python train.py --horizontal_flip=false --shampoo_beta=0.95 --precondition_frequency=25 --max_grad_norm=5.0
Rows from block 8 of the image encoder of a small image captioner, named by matrix and row number. Rows with one number belong to one channel. Each number is 500 + 25 x the weight over its row's rms, rounded and kept within 0 to 999. All counts start at 0. Numbers have three digits each.
After each channel's rows are labels from the 100 images, of 14976, where the channel reaches its highest value: "responds to" is what is common among them; "patch colour" is the nearest of a few named colours to the mean colour under the peak. Only what is clearly more common there than usual is listed. The data: rendered solids tumbling over patterned floors.
# c3: 3x3 conv (encoder.blocks.8.c3.weight, 176x176x3x3, each kernel summed), inputs 0-58
# c1: pointwise conv (encoder.blocks.8.c1.weight, 176x176x1x1), inputs 0-58

c3.97:535514541457490488503481522494508509506487556512525468527528526472525459504486488442508496457532522562533471514498506519496501467491519476519472470515498465507498486478541469483
c1.97:485508553483489459495469515486520509448462552542499491549517472483473465483492511482516506468477509544484511503493518497534543539521494501486493494520510467522494474469487484494
responds to: red object; count: four; its colour: red
patch colour: brown

c3.141:494530480474546487510513500493505493503479496525456494526518533524486479512495476490535520456506473466463508480506529500490490508467508448503508481490538490476502527502481523469
c1.141:486485473470520463482493501488499490528477480528463467517510502511481472522550470519539506453523481514454486492496517510486457476482495434497501465474533511506499457494490477501
responds to: black object; its colour: black
patch colour: brown

c3.6:538509543483530527522500473505501560513512489495481520524524469499497474507482528492496515529524504452463488543505484506485502561490488495459527496523502480515489471490526483573
c1.6:490490473489529487442456495496509501488483518453505513552536477483503514507482538512500465521462495460417464490542524564507522539493473499452558507497472519517520437482487521516
responds to: purple object; count: four; pink object; its colour: purple
patch colour: brown

c3.18:508469488500476505501482541493464491479495488491547480490496501533509507522525516498495494490485480470492520463502515547514496519511480500490484505475488483560472487531508472557
c1.18:508495476500488522536479504461477485515475501483486475432499505504478522500524504488527489491496518504469499527520527558500513510505501480519527468479483486501528483492539507550
responds to: red object
patch colour: brown

c3.113:518467515497521475465508535448459489478516573525487520474489480469488470493497515537547515541517511498509540512511471467531493517514474503511493509475564473509511504527510554485
c1.113:501502478531474494488511490491451484465469510501499471455470521522490486511497496524522524523523480498501523539519476507512491508485465497500475519471534486507481492475529522472
responds to: orange object; count: four; its colour: orange
patch colour: brown

c3.169:496511503515504490478509522485512544530499477470463491515473515468471544497466468460491514548482451503496494448473500474495485496546503513519505484472460530489519493514508554530
c1.169:501506497477497492479508517483484510484480482490474475466481464517525501473495483484519518513503491497472535480493519472530482492529520497582520492477501507532545456518516507486
responds to: brown object; count: four; its colour: brown
patch colour: brown

c3.110:484524499481536489489552521479505497522487550469542532543487488515505451515545494429520499471501497469517492508508516500517528478468517493512481451534483535517475496514501523528
c1.110:517544506496533492487541477508503487476503513487527511529474483516510485502528522446492493472488526475490459482521470480492482497470460501516517485503481498504483495472555485527
responds to: orange object; its colour: orange; jack; star block
patch colour: brown

c3.80:529540499530510484462537532505484495512512509462504524533448527519513528556514502514521497518468543501563481475518506532519480521523461468534503544484508469508486451496468469499
c1.80:491513466495531506486550468478510484513504498485466458499483464503524475523520531532501502508494493496553514502504491473498508479527478476516516480499464470531479481513405467520
responds to: brown object; count: four; its colour: brown
patch colour: brown

c3.39:554521522515505475497539477550483509480450520458506484480494492459530485448482494490528465491505482560517507516477481444490490482500480513482517525522460536536497488517444494534
c1.39:507468504501486511513510480533516495471459493475506513501507495462521492476463478518501503489510469537498495524501469418499511458463475498542537520479490520514513432512509484555
responds to: count: four; purple object; pink object; blue object
patch colour: brown

c3.166:511536475548507490493480488548543471506554481489477553476493511488470532523526529502510514484504525495449495541488493477540490465549522501468516527511521514483537481537494466513
c1.166:517464491513500480490473486492520484504480475478472544476490506500481527536516508484510516500493463484487491514496485499485510490578480540467523504479527533475536502477457506520
responds to: black object; its colour: black
patch colour: brown